python train.py --num_classes=[38, 3] --layers=8 --ema_decay=0.995
Rows from block 3 of a small sound classifier, named by matrix and row number. Rows with one number belong to one neuron. Each number is 50 + 12 x the weight over its row's rms, rounded and kept within 0 to 99. All counts start at 0.
After each neuron's rows are labels from the 100 clips, of 14848, where the neuron reaches its largest size: "peak on" is the class under the peak; "top examples" is what is common among them. Only what is clearly more common there than usual is listed. The data: synthesised sound scenes: up to three everyday sounds over a background. In brackets: how many of the 100.
# gate: MLP gate (model.blocks.3.mlp.gate.weight, 848x320), inputs 107-213
# fc1: MLP up (model.blocks.3.mlp.fc1.weight, 848x320), inputs 107-213
# fc2: MLP down (model.blocks.3.mlp.fc2.weight, 320x848, transposed), outputs 107-213

gate.139:62 61 69 57 37 39 61 49 37 38 43 38 46 47 51 45 42 72 51 29 56 64 40 57 66 55 51 51 60 37 50 45 58 40 52 60 36 64 69 37 47 47 40 49 47 37 41 36 43 43 54 45 59 39 71 66 37 37 46 46 58 44 21 47 34 51 55 40 50 47 57 60 41 58 59 51 64 37 62 36 33 56 54 60 68 60 58 19 46 17 41 33 35 75 66 43 51 58 29 60 33 55 58 50 48 45 54
fc1.139:40 54 60 56 63 51 58 57 41 46 51 45 45 37 34 43 55 40 43 55 63 41 38 38 49 59 44 70 49 32 30 45 52 30 32 69 52 34 35 31 46 47 39 48 59 60 45 57 46 64 36 43 33 51 47 62 51 44 62 54 61 61 52 67 44 43 43 65 59 58 68 48 58 46 64 56 60 48 58 48 47 51 47 58 42 54 52 66 34 52 33 63 72 49 28 58 46 64 35 59 57 49 52 54 67 33 45
fc2.139:63 62 51 65 46 41 42 41 49 53 33 42 61 56 52 43 42 53 44 27 66 57 40 51 51 61 62 63 55 28 39 33 56 53 55 45 61 75 55 47 58 37 42 43 67 47 56 68 54 42 56 68 52 38 32 31 68 51 45 45 78 56 44 50 54 31 45 40 54 55 67 54 46 51 53 44 45 60 49 44 47 41 78 61 69 58 74 54 47 47 37 44 56 64 64 47 49 54 30 54 42 54 60 43 44 55 43
peak on: fly buzzing (34)
top examples: muffled (low-pass) (51); fly buzzing (35); first sound: fly buzzing (26)

gate.6:67 67 41 39 41 58 55 69 46 52 68 51 64 52 66 28 37 27 47 58 50 28 51 54 38 42 52 57 60 64 41 47 32 41 53 57 53 53 52 53 58 64 35 49 35 44 46 34 65 47 46 71 36 52 52 52 50 47 57 47 44 41 52 63 56 39 70 52 32 65 25 21 41 43 46 53 54 58 28 45 64 32 62 36 35 44 49 83 38 41 43 49 36 56 26 49 45 45 53 54 50 62 61 51 49 38 46
fc1.6:48 62 50 50 34 58 77 52 24 59 55 36 53 46 50 75 66 34 48 56 28 77 51 65 37 55 47 34 55 50 77 58 45 44 52 36 46 62 44 48 47 59 44 34 37 56 50 45 70 31 40 49 53 44 48 67 49 78 50 47 22 46 40 60 48 38 56 41 55 39 50 65 36 41 29 57 61 43 47 51 78 50 47 33 24 61 39 47 32 75 29 62 50 51 39 56 60 58 57 44 58 45 59 24 72 55 44
fc2.6:25 38 33 39 33 40 48 65 68 53 68 47 49 44 52 71 37 70 49 70 45 41 58 33 65 52 54 74 67 61 64 43 37 48 52 60 51 57 66 45 46 68 40 40 40 45 42 55 35 49 53 59 56 64 52 54 62 51 42 52 63 46 55 39 49 53 72 48 55 61 47 38 48 35 32 55 25 63 17 48 40 44 48 70 69 56 40 33 48 35 47 56 54 44 56 23 52 38 58 55 50 47 61 59 44 61 71
peak on: fly buzzing (40)
top examples: fly buzzing (42); crying baby (27)

gate.123:48 44 50 43 44 50 50 47 64 54 60 55 73 42 50 56 71 46 44 55 14 70 43 41 60 43 55 54 40 52 62 65 35 59 70 63 52 48 56 59 59 40 56 51 40 60 59 40 55 45 39 55 40 32 55 58 19 62 58 27 31 49 58 35 50 45 24 47 38 39 52 69 49 64 39 60 44 51 59 25 32 44 46 46 57 54 61 59 47 57 56 67 50 51 26 45 63 61 66 38 60 26 57 31 48 56 31
fc1.123:58 65 56 59 36 58 52 42 54 65 39 65 54 52 59 33 41 31 41 50 59 33 58 45 24 40 44 46 59 47 55 55 45 51 50 36 61 38 56 36 40 51 49 53 58 66 30 57 65 34 44 50 47 69 49 53 51 68 68 51 59 64 50 67 45 64 66 46 46 61 51 50 44 18 39 52 56 53 39 56 76 67 69 50 34 43 36 40 52 42 47 40 52 67 58 60 39 64 41 51 61 70 78 52 68 39 58
fc2.123:48 47 50 66 42 48 38 58 49 48 52 57 62 59 64 54 46 60 47 35 43 34 65 25 34 54 44 51 31 46 32 66 41 63 38 63 59 50 36 25 61 38 44 52 66 53 44 50 54 58 23 39 39 62 44 48 41 59 51 38 47 62 49 37 57 49 65 52 74 55 44 50 34 38 40 63 52 54 49 61 38 61 57 58 45 45 32 46 52 47 25 56 45 42 65 51 31 48 52 46 77 60 39 35 49 42 69
peak on: fly buzzing (26)
top examples: fly buzzing (31)

gate.27:61 43 64 29 44 56 56 59 48 24 63 43 62 67 59 56 53 32 40 33 50 67 64 52 26 64 56 43 64 50 53 43 56 50 51 42 47 43 64 42 42 28 48 54 55 44 43 31 53 74 46 48 38 55 53 59 40 56 61 51 36 38 60 62 47 39 55 50 44 32 33 66 52 53 49 61 44 44 48 57 34 58 58 32 44 43 57 42 46 52 77 47 41 74 65 67 49 63 70 51 61 28 57 49 60 42 36
fc1.27:47 44 29 51 38 56 39 59 56 80 37 70 43 26 50 80 52 60 48 68 48 31 50 50 57 51 37 65 35 58 42 49 29 58 40 58 31 53 38 40 41 64 49 42 34 59 58 49 40 50 56 56 37 23 55 49 45 42 41 39 63 43 35 48 64 46 63 57 55 72 66 35 45 66 47 48 69 48 44 46 74 55 37 63 54 53 51 63 37 46 32 43 66 37 28 45 35 42 49 44 66 62 40 42 49 45 75
fc2.27:47 61 55 40 44 34 58 40 47 60 60 38 46 32 57 73 57 32 65 63 34 39 66 39 42 54 25 53 40 45 43 77 51 73 57 45 40 60 45 58 46 59 41 57 52 40 66 64 54 29 32 53 46 63 47 33 58 52 53 53 53 47 63 41 53 27 60 46 52 42 47 63 55 43 28 54 41 43 38 37 40 52 38 59 49 58 62 53 72 34 63 49 55 56 46 49 47 42 68 48 52 41 37 46 57 62 64
peak on: fly buzzing (43)
top examples: fly buzzing (47); chatter (26)

gate.324:49 56 52 47 39 77 35 67 30 45 14 58 48 68 54 52 66 44 42 63 72 46 40 47 26 45 46 54 47 43 33 53 63 45 60 65 61 47 58 54 47 37 48 46 40 66 40 34 46 64 28 51 38 70 67 32 55 25 53 39 51 38 63 70 49 62 32 53 50 47 57 47 59 58 56 38 58 63 59 52 55 62 57 56 59 64 59 49 27 25 48 48 69 56 55 60 63 44 71 58 53 37 58 67 49 46 78
fc1.324:50 33 56 50 36 79 55 45 81 46 62 41 42 43 37 50 48 42 68 55 34 33 63 62 53 34 66 36 74 55 53 47 49 45 48 46 38 49 66 48 49 60 58 49 60 45 41 57 78 18 39 51 65 49 55 59 39 46 51 48 40 50 59 37 68 34 55 44 29 77 42 37 39 52 54 41 45 44 59 49 59 63 59 34 53 25 58 54 62 24 45 53 62 55 53 40 55 76 47 49 43 65 45 64 63 41 54
fc2.324:44 40 52 35 43 53 34 50 42 70 69 70 76 72 57 56 44 33 41 32 48 61 44 48 37 58 45 49 48 45 74 57 46 58 66 23 46 52 55 52 61 31 48 41 49 41 45 60 47 48 38 70 24 57 43 50 47 45 72 43 54 55 55 55 70 47 28 36 38 45 56 62 65 57 54 54 59 46 68 49 38 37 59 45 44 42 49 51 43 49 56 27 34 26 72 49 54 44 40 61 39 66 57 35 36 70 47
peak on: coin spinning (33)
top examples: coin spinning (41)

gate.311:46 48 70 55 49 40 46 69 29 46 51 40 40 43 50 80 61 66 41 67 49 61 46 60 59 22 37 30 58 54 45 61 58 49 43 43 66 31 62 38 45 45 55 59 31 48 56 15 47 68 50 68 59 46 75 17 58 57 57 19 42 38 46 49 37 40 53 52 54 50 56 46 43 50 67 70 47 61 50 43 38 43 51 43 70 49 59 50 32 34 54 41 27 52 50 58 34 56 76 36 44 44 42 50 51 33 60
fc1.311:57 40 69 49 30 47 53 62 37 51 48 69 44 61 43 43 54 58 57 65 62 47 24 46 50 53 56 45 32 43 29 53 55 38 56 50 71 54 41 76 70 43 43 65 43 50 61 21 52 61 38 47 33 63 50 65 39 33 55 53 29 48 61 62 65 35 27 44 40 42 57 62 54 37 30 40 14 56 61 52 23 59 45 53 25 61 62 46 54 42 64 50 15 32 52 36 69 43 57 58 30 60 32 61 43 42 59
fc2.311:59 33 40 41 47 50 51 54 50 45 54 39 42 46 65 42 78 36 46 46 65 45 41 68 11 51 61 55 36 40 43 59 58 66 32 41 60 58 49 79 60 35 29 39 52 40 54 47 53 42 45 52 48 44 39 48 50 40 50 72 60 59 48 54 77 32 34 54 41 47 37 47 52 52 54 39 56 40 41 65 51 72 56 49 31 48 32 61 57 55 46 50 49 40 57 46 55 48 40 37 41 73 75 17 47 40 54
peak on: doorbell (25)
top examples: doorbell (29)

gate.682:60 66 46 58 59 53 63 47 51 48 48 49 53 54 55 50 52 44 47 37 93 53 55 50 50 46 31 45 27 44 42 59 44 36 40 54 61 68 65 28 61 62 32 51 70 31 40 72 38 59 57 60 49 38 23 60 34 40 48 38 70 58 46 48 49 45 59 53 55 54 38 30 32 48 74 26 36 65 26 50 39 61 52 72 37 33 50 81 45 38 58 33 56 70 69 55 63 36 49 50 55 49 57 67 60 70 54
fc1.682:40 37 46 62 50 57 44 50 59 35 48 62 37 41 48 71 59 66 53 54 39 49 67 48 66 43 42 62 72 61 54 68 37 56 51 56 35 44 43 36 56 58 56 51 56 57 32 64 46 37 31 42 86 67 62 54 63 62 48 61 36 58 48 29 32 57 52 45 56 50 38 31 44 65 47 61 29 59 29 43 39 51 48 69 38 29 24 46 42 70 46 40 61 67 47 49 44 58 42 18 55 67 66 58 62 49 38
fc2.682:55 69 40 49 48 42 57 40 59 19 68 53 51 50 66 56 38 74 43 30 50 56 73 30 40 60 47 39 55 83 65 24 38 58 58 60 48 33 52 42 37 58 41 38 59 41 64 77 55 53 47 62 60 42 36 49 49 62 64 59 61 40 58 22 60 59 67 49 59 37 27 68 50 71 57 55 43 53 50 58 30 62 55 59 57 42 29 65 53 39 56 42 55 40 72 50 52 40 39 43 46 53 61 62 39 48 59
peak on: coin spinning (32)
top examples: thin (high-pass) (36); coin spinning (34); wind (28)

gate.367:54 49 40 55 43 38 58 54 43 39 32 43 32 45 70 47 72 69 12 48 49 47 29 63 49 25 55 42 53 61 39 47 70 64 34 43 37 47 46 51 45 42 47 31 41 41 35 44 62 32 45 30 62 52 69 42 59 50 19 49 30 42 32 53 41 50 60 60 44 59 68 44 35 42 57 49 64 61 53 59 52 57 47 43 62 46 47 33 44 52 43 45 38 46 54 40 38 48 64 26 58 40 54 44 51 51 55
fc1.367:58 75 40 54 29 38 40 68 52 45 40 44 58 62 60 75 50 46 53 44 61 40 58 37 35 67 46 60 35 54 52 40 69 60 34 37 57 51 42 75 51 40 34 56 48 47 57 67 26 76 57 61 42 44 29 52 53 53 55 69 62 74 53 69 73 48 55 72 66 43 66 57 56 65 34 55 43 46 43 70 43 50 52 52 54 64 46 44 43 47 58 47 36 49 61 52 60 24 58 59 60 44 58 33 45 27 59
fc2.367:46 46 37 55 49 47 54 56 50 33 44 40 58 40 54 60 57 61 47 30 62 47 73 32 45 58 43 25 27 54 47 46 36 52 63 51 46 57 37 50 41 34 40 61 67 62 67 39 57 28 24 42 46 39 17 53 32 46 58 70 29 43 52 44 88 45 40 39 59 50 62 66 48 44 55 48 49 54 47 40 54 46 37 66 43 39 52 69 55 51 43 17 46 61 55 46 46 60 43 31 48 72 50 37 25 60 56
peak on: mooing (93)
top examples: mooing (94); first sound: mooing (28)

gate.241:54 54 52 58 39 37 78 53 37 45 55 37 31 41 25 62 61 49 56 69 78 51 40 47 78 56 65 60 41 57 55 38 71 35 53 53 67 45 72 64 56 76 32 39 39 32 48 49 51 64 55 58 75 43 44 62 46 54 33 33 34 50 33 59 35 32 56 47 50 53 67 54 58 46 44 50 49 52 50 48 50 35 32 50 72 48 52 34 54 32 53 57 37 36 31 45 61 48 71 58 35 51 49 36 23 32 39
fc1.241:49 64 59 48 65 53 62 51 43 63 71 35 52 40 63 38 51 33 55 59 42 38 67 76 64 36 56 51 46 59 68 37 37 46 58 14 45 32 41 46 44 49 56 63 35 55 65 36 59 48 42 68 55 51 44 47 62 54 50 39 41 44 44 46 70 38 79 41 45 58 58 36 60 56 51 73 53 70 54 56 48 39 56 28 63 57 58 53 54 32 57 55 31 56 56 64 38 29 83 48 52 49 58 57 61 46 47
fc2.241:42 54 29 53 59 53 44 49 42 34 65 48 53 42 58 36 46 59 68 59 37 72 32 60 36 55 72 69 45 64 53 76 51 38 66 47 57 36 65 71 60 50 64 55 41 60 46 71 56 48 67 51 45 45 56 44 60 45 39 56 58 50 55 52 61 34 73 50 45 66 20 40 52 59 51 43 54 63 30 57 41 64 52 52 52 41 40 63 42 61 66 52 45 47 56 52 47 42 68 57 58 48 48 82 77 44 22
peak on: doorbell (70)
top examples: doorbell (72); background: none (58)

gate.637:51 54 42 37 41 43 60 68 68 69 70 52 40 55 51 43 50 58 52 43 41 37 33 51 28 59 52 51 45 36 38 30 86 49 44 75 49 37 60 35 51 62 52 51 52 50 48 40 41 61 63 62 58 53 45 27 40 59 52 48 40 43 74 59 55 51 59 55 47 20 54 52 48 45 45 30 45 44 50 58 37 12 47 66 65 61 70 61 48 35 36 48 32 35 36 40 69 53 50 58 71 44 38 67 34 41 66
fc1.637:67 62 32 45 42 41 55 55 56 26 42 29 51 52 48 57 38 41 52 56 50 48 59 64 61 53 41 33 37 70 63 56 57 63 40 37 47 43 38 50 27 56 40 54 52 37 40 61 52 52 49 31 64 44 67 63 48 49 62 46 50 45 25 41 41 60 29 57 65 65 42 57 66 57 53 61 74 46 49 56 44 66 71 38 41 48 44 28 67 54 52 31 56 58 42 57 17 57 45 39 49 38 74 45 32 55 50
fc2.637:52 24 58 47 43 72 31 49 48 54 56 62 57 45 51 46 11 46 65 29 50 50 52 45 54 26 44 26 56 70 51 70 38 53 62 35 64 47 54 60 60 62 44 58 52 63 57 71 50 30 70 62 63 43 46 34 45 41 72 51 52 44 75 43 45 45 45 41 31 38 35 54 27 52 50 46 43 59 21 42 47 46 62 54 47 27 66 63 35 51 57 27 49 41 55 38 64 51 54 46 40 69 52 65 57 59 59
peak on: doorbell (33)
top examples: doorbell (43); stream (26)

gate.96:54 50 52 33 42 52 58 39 53 44 36 45 41 44 41 54 31 69 56 73 45 70 49 57 48 46 60 43 68 62 58 37 44 35 42 51 37 49 65 38 39 44 59 50 52 42 28 54 65 38 54 32 69 48 87 84 56 51 60 64 38 44 38 56 65 51 61 45 41 77 55 49 26 54 37 34 55 64 48 47 60 67 59 34 55 48 80 44 41 41 53 49 83 69 36 40 62 55 48 61 43 52 50 54 75 41 40
fc1.96:33 36 44 37 55 55 35 60 68 78 54 59 55 61 44 67 30 41 38 65 63 42 58 35 49 45 40 41 38 41 52 67 43 37 46 60 63 59 46 33 56 62 37 61 42 34 54 46 41 60 73 43 59 54 49 75 40 51 60 61 46 41 55 52 47 62 59 49 57 20 35 48 72 31 48 63 55 46 43 55 49 49 64 46 44 42 50 49 38 72 62 40 40 43 58 64 49 42 67 50 46 59 48 53 57 25 50
fc2.96:44 55 45 42 50 53 50 50 39 47 65 48 60 49 71 51 55 26 54 29 60 63 52 36 36 64 70 54 53 59 52 43 36 52 48 40 50 50 44 54 77 49 55 50 52 54 40 46 38 64 70 51 42 53 24 66 58 47 49 39 46 55 40 60 35 33 52 55 54 56 30 68 49 54 61 53 37 44 43 60 84 36 59 52 75 64 36 40 62 54 41 45 48 66 60 36 62 63 55 64 40 56 62 30 40 63 38
peak on: mooing (30)
top examples: mooing (33)

gate.156:61 59 75 33 45 40 71 37 31 54 40 33 45 36 62 21 38 45 42 62 49 45 39 54 62 49 60 52 61 54 38 42 72 41 51 54 47 39 42 72 72 49 44 41 48 43 56 46 55 34 52 62 26 55 37 68 40 60 51 50 58 46 50 64 47 47 79 48 16 74 41 55 42 39 48 55 64 54 51 48 56 46 64 29 52 67 62 24 58 25 57 61 60 77 55 50 45 57 52 61 38 57 64 45 50 27 50
fc1.156:59 60 62 56 39 44 45 63 32 29 38 48 35 67 51 71 41 67 42 42 67 53 50 40 54 69 54 52 42 49 43 56 50 40 46 48 62 63 49 55 54 51 60 62 42 34 52 52 30 50 37 48 33 51 45 80 45 34 38 63 54 35 54 54 37 31 38 52 58 48 36 57 32 50 47 44 40 35 67 54 33 54 52 61 49 67 41 32 51 38 70 51 60 63 72 32 49 58 51 52 49 44 41 46 65 41 56
fc2.156:67 51 71 54 51 60 49 38 52 74 44 54 66 39 50 27 43 36 50 44 40 58 43 58 67 44 52 63 61 25 47 42 69 60 58 60 45 35 55 44 40 37 62 46 67 47 60 50 64 57 39 48 50 66 42 64 60 50 41 55 32 59 31 55 59 48 31 52 42 41 77 62 49 44 61 70 46 50 37 42 55 67 54 50 49 70 50 40 43 58 62 62 43 64 60 59 32 43 33 50 48 48 74 46 56 33 63
peak on: mooing (47)
top examples: mooing (49); first sound: mooing (25)

gate.205:39 43 60 68 42 38 51 42 34 46 54 56 47 50 63 35 68 64 53 42 51 39 37 49 37 27 51 49 72 58 49 65 63 60 69 37 60 70 65 56 59 43 60 53 40 58 42 20 69 38 50 56 45 75 34 53 58 53 34 45 44 38 70 55 59 39 64 33 45 70 52 53 35 33 54 49 37 55 43 34 43 48 37 49 62 49 46 39 51 31 61 51 32 47 54 34 65 35 68 45 44 40 56 50 68 50 63
fc1.205:60 58 57 47 60 55 42 32 45 42 58 32 45 42 63 69 68 62 54 40 64 63 54 32 38 65 41 44 49 50 43 59 57 44 42 62 42 71 51 50 49 48 51 50 52 35 66 71 64 45 69 46 81 38 38 42 70 59 47 55 48 41 37 39 41 50 58 48 59 49 34 62 48 47 50 61 32 47 46 56 39 48 42 41 46 47 40 44 54 76 74 48 40 42 68 52 44 59 50 47 32 50 42 37 59 46 47
fc2.205:89 72 39 45 50 45 16 61 75 64 47 77 56 58 57 39 63 50 40 60 49 26 53 54 39 37 44 35 36 44 33 46 52 60 52 58 43 39 50 46 41 68 42 50 44 62 69 34 52 41 59 47 54 38 59 45 43 54 52 23 72 28 48 54 51 43 46 59 62 29 50 48 31 54 47 60 59 42 64 64 56 53 61 40 52 54 77 28 29 52 45 59 53 36 42 38 69 38 66 54 48 28 44 28 48 36 51
peak on: fly buzzing (27)
top examples: fly buzzing (31)

gate.218:54 68 54 56 49 48 58 56 40 48 53 38 73 51 58 78 53 45 52 52 37 64 67 62 47 53 47 53 48 33 59 57 26 58 54 41 24 65 39 51 49 47 45 52 38 58 54 49 57 28 41 50 50 48 49 68 42 63 47 64 46 57 57 50 48 40 42 49 71 32 51 61 36 63 30 52 37 59 54 46 64 35 49 62 34 68 54 75 57 56 42 35 46 76 40 50 58 36 62 54 64 56 65 20 62 66 39
fc1.218:47 39 43 48 67 34 46 47 83 57 58 66 51 57 43 38 56 42 46 63 33 56 68 39 44 41 50 46 30 40 37 48 62 46 44 51 55 43 34 49 42 61 65 48 62 36 46 42 35 48 29 29 54 47 63 50 54 57 55 48 46 62 65 47 65 71 58 53 54 36 26 48 50 36 41 44 25 31 39 42 56 67 58 68 54 61 63 55 55 54 59 71 62 70 67 38 56 60 39 23 82 28 46 43 54 52 53
fc2.218:73 62 61 55 68 46 42 49 54 39 44 71 57 62 46 61 64 49 41 37 86 51 46 39 45 73 60 46 34 54 50 42 64 61 49 48 51 61 37 58 45 44 59 37 62 53 64 70 56 49 47 46 46 34 39 17 62 54 59 57 37 57 47 49 55 51 43 49 55 30 62 49 57 64 52 52 35 39 65 48 59 17 41 51 47 44 77 53 60 80 52 38 45 58 78 58 33 52 56 46 63 71 64 43 36 41 65
peak on: fly buzzing (83)
top examples: fly buzzing (84)

gate.312:42 52 62 42 47 53 36 62 55 65 26 70 47 51 70 41 55 49 35 50 49 42 60 47 35 65 49 50 48 30 32 49 46 37 56 80 32 48 38 40 43 39 53 42 42 63 51 36 43 70 54 52 44 50 53 45 66 52 43 47 41 51 54 59 62 69 49 52 53 30 59 38 46 38 27 37 35 42 72 31 68 56 62 66 69 86 58 62 49 37 30 59 45 65 52 31 66 46 30 46 72 56 41 38 58 44 64
fc1.312:48 24 18 48 43 51 54 64 61 46 47 46 53 72 72 77 40 63 43 47 45 62 53 61 39 40 52 29 59 60 76 37 60 53 42 48 36 40 43 38 36 54 45 63 24 67 44 42 51 56 43 60 39 53 52 46 48 71 75 38 61 48 69 48 68 56 55 53 69 30 39 51 68 65 43 49 52 58 63 47 54 29 64 37 55 61 50 60 54 37 48 49 45 56 54 54 46 34 68 25 44 36 51 66 35 55 51
fc2.312:51 56 52 46 49 28 64 33 37 61 67 42 39 35 63 60 48 44 38 47 64 40 73 66 59 58 42 53 42 63 42 44 53 56 57 32 74 42 56 42 61 63 43 49 46 42 64 43 56 56 44 71 64 60 55 61 55 60 47 32 34 75 31 52 46 47 72 44 52 61 39 56 66 50 60 69 48 48 68 48 61 39 59 34 55 53 62 51 69 25 45 51 24 46 54 60 38 22 58 55 32 49 42 25 42 26 53
peak on: coin spinning (58)
top examples: coin spinning (66); first sound: coin spinning (53)

gate.109:62 63 78 37 62 45 53 39 28 47 53 40 36 66 17 60 55 66 44 80 52 61 40 49 69 50 69 56 54 53 56 43 52 21 66 60 72 48 59 56 51 43 64 52 52 45 42 55 65 53 33 30 70 45 64 67 47 47 36 62 19 30 43 55 27 28 34 35 71 46 64 40 48 65 45 54 55 50 55 37 40 40 31 41 50 40 65 52 43 40 47 63 35 54 34 60 70 61 59 71 46 42 33 48 44 45 35
fc1.109:64 64 22 47 55 60 59 36 61 45 50 35 51 47 62 72 42 44 44 25 51 62 42 57 66 60 40 47 37 50 54 56 73 59 44 49 41 58 62 69 45 65 50 50 31 45 51 77 41 47 51 42 73 58 68 54 45 65 47 38 66 58 36 47 42 62 43 49 56 32 24 62 47 48 60 54 51 57 36 57 57 35 41 51 51 47 44 39 57 65 65 45 40 50 57 62 29 47 66 31 51 29 71 51 32 72 45
fc2.109:60 53 64 36 55 61 50 46 66 71 57 66 56 66 45 54 55 37 51 60 46 45 52 57 65 41 46 30 46 72 51 44 61 50 42 68 69 31 64 50 40 70 52 42 54 59 51 58 55 71 53 45 71 70 75 82 57 62 39 53 39 54 56 76 64 50 53 55 35 49 51 52 39 45 45 52 51 52 52 61 50 64 56 46 71 64 51 37 48 55 46 56 81 51 46 48 64 39 49 47 57 42 56 37 45 32 60
peak on: coin spinning (37)
top examples: coin spinning (48); first sound: coin spinning (29)

gate.71:58 50 48 47 64 45 65 24 41 59 43 50 48 66 34 46 30 60 57 38 41 55 49 66 37 46 55 38 45 49 61 49 27 52 86 26 36 52 43 56 35 65 65 61 50 56 49 54 68 28 44 38 62 66 49 49 55 64 46 58 59 32 52 57 76 61 60 13 69 48 40 51 51 51 40 54 44 37 66 25 71 54 55 46 56 59 39 58 52 54 44 59 38 35 51 50 43 30 43 51 44 46 21 43 64 58 45
fc1.71:54 51 51 26 69 46 46 43 55 46 66 55 45 46 59 63 62 51 68 62 37 50 71 23 64 46 44 39 47 60 48 48 57 66 57 58 59 56 43 66 47 57 45 53 60 50 56 54 75 51 34 61 38 50 57 32 30 62 54 56 55 21 64 31 50 44 35 33 49 44 57 61 50 53 49 81 58 56 44 31 36 46 25 64 50 24 55 55 67 44 71 39 60 50 42 51 39 78 49 36 52 54 52 32 40 72 46
fc2.71:44 46 45 62 35 59 45 50 56 63 55 47 66 43 65 58 51 33 56 42 53 59 43 52 27 56 54 58 52 50 44 46 53 73 30 46 44 37 75 55 56 56 46 47 48 55 59 55 27 32 73 64 55 28 43 50 59 49 51 46 45 62 24 54 45 43 59 70 39 52 43 45 48 56 39 22 66 43 57 70 45 45 64 35 59 62 60 55 41 60 46 23 48 52 38 54 55 46 50 57 54 53 53 34 51 57 46
peak on: mooing (35)
top examples: number of sounds: 3 (60); mooing (36)

gate.762:60 51 54 35 65 28 39 58 45 56 55 79 45 47 47 56 47 29 41 62 28 59 65 43 63 46 42 45 49 67 57 48 49 65 58 45 69 56 43 56 54 55 42 45 45 36 44 37 33 45 44 54 33 49 69 59 47 62 40 51 33 57 45 45 51 26 12 51 53 34 48 56 59 62 43 56 36 51 63 41 33 35 49 65 66 70 65 50 57 45 71 34 32 60 47 38 66 42 63 52 28 42 56 39 45 68 37
fc1.762:45 43 64 63 50 50 56 55 42 59 68 41 47 54 38 53 50 31 56 51 71 42 47 36 45 43 33 49 40 53 47 46 51 50 41 55 67 61 56 26 55 67 51 52 65 41 33 55 55 36 35 71 53 59 39 41 32 45 61 44 52 55 72 66 56 56 50 54 36 61 47 46 41 35 61 62 67 46 66 59 43 52 37 47 37 29 33 39 53 28 27 41 57 35 69 56 36 57 42 45 74 73 57 48 32 49 62
fc2.762:16 22 58 55 52 53 64 61 49 39 53 39 49 62 27 77 42 63 52 41 52 39 45 25 43 49 37 55 38 49 34 56 62 40 41 58 54 46 60 37 42 58 63 63 57 54 42 45 53 53 34 42 57 65 34 42 28 58 65 53 39 51 62 62 52 59 42 53 50 46 52 67 36 38 41 52 44 48 58 51 36 37 31 57 28 43 40 43 41 46 38 57 37 45 58 63 41 53 39 52 80 61 21 59 57 41 56
peak on: fly buzzing (63); mooing (35)
top examples: fly buzzing (63); background: none (46); mooing (37); first sound: fly buzzing (32)

gate.440:58 59 62 47 52 38 51 58 32 28 56 36 42 50 42 43 48 45 60 53 59 50 47 38 71 44 55 50 44 63 47 48 57 41 40 55 61 40 51 46 62 61 26 64 52 33 41 64 42 46 51 63 65 49 46 58 47 47 57 53 53 47 43 44 33 42 43 56 40 56 57 42 57 66 53 70 51 62 46 49 24 58 58 47 58 42 50 54 48 29 39 38 39 63 52 39 53 65 31 49 37 75 70 43 48 46 25
fc1.440:55 54 70 49 64 59 54 47 47 53 59 56 50 55 45 33 39 42 60 50 51 41 51 51 45 43 58 37 36 50 58 28 50 53 46 60 50 64 52 56 53 62 64 50 63 51 62 59 60 34 58 70 53 61 23 40 48 54 53 56 47 50 85 57 67 64 41 48 28 48 39 40 33 40 63 44 49 46 72 47 60 45 43 53 65 44 50 65 61 40 53 43 58 42 45 38 42 54 37 45 50 60 43 47 26 70 57
fc2.440:43 28 68 33 34 54 58 45 49 49 47 40 48 52 44 61 55 41 69 60 43 55 57 24 61 16 39 29 47 34 47 55 38 46 50 53 38 40 28 53 41 42 48 58 72 37 46 60 61 29 27 21 45 57 60 70 28 54 54 60 33 56 42 44 49 27 45 53 48 40 57 61 64 43 51 37 39 31 53 45 52 46 42 46 38 37 42 53 58 45 57 53 61 54 52 66 37 65 50 36 56 60 52 60 58 51 64
peak on: doorbell (42)
top examples: doorbell (44); first sound: doorbell (37)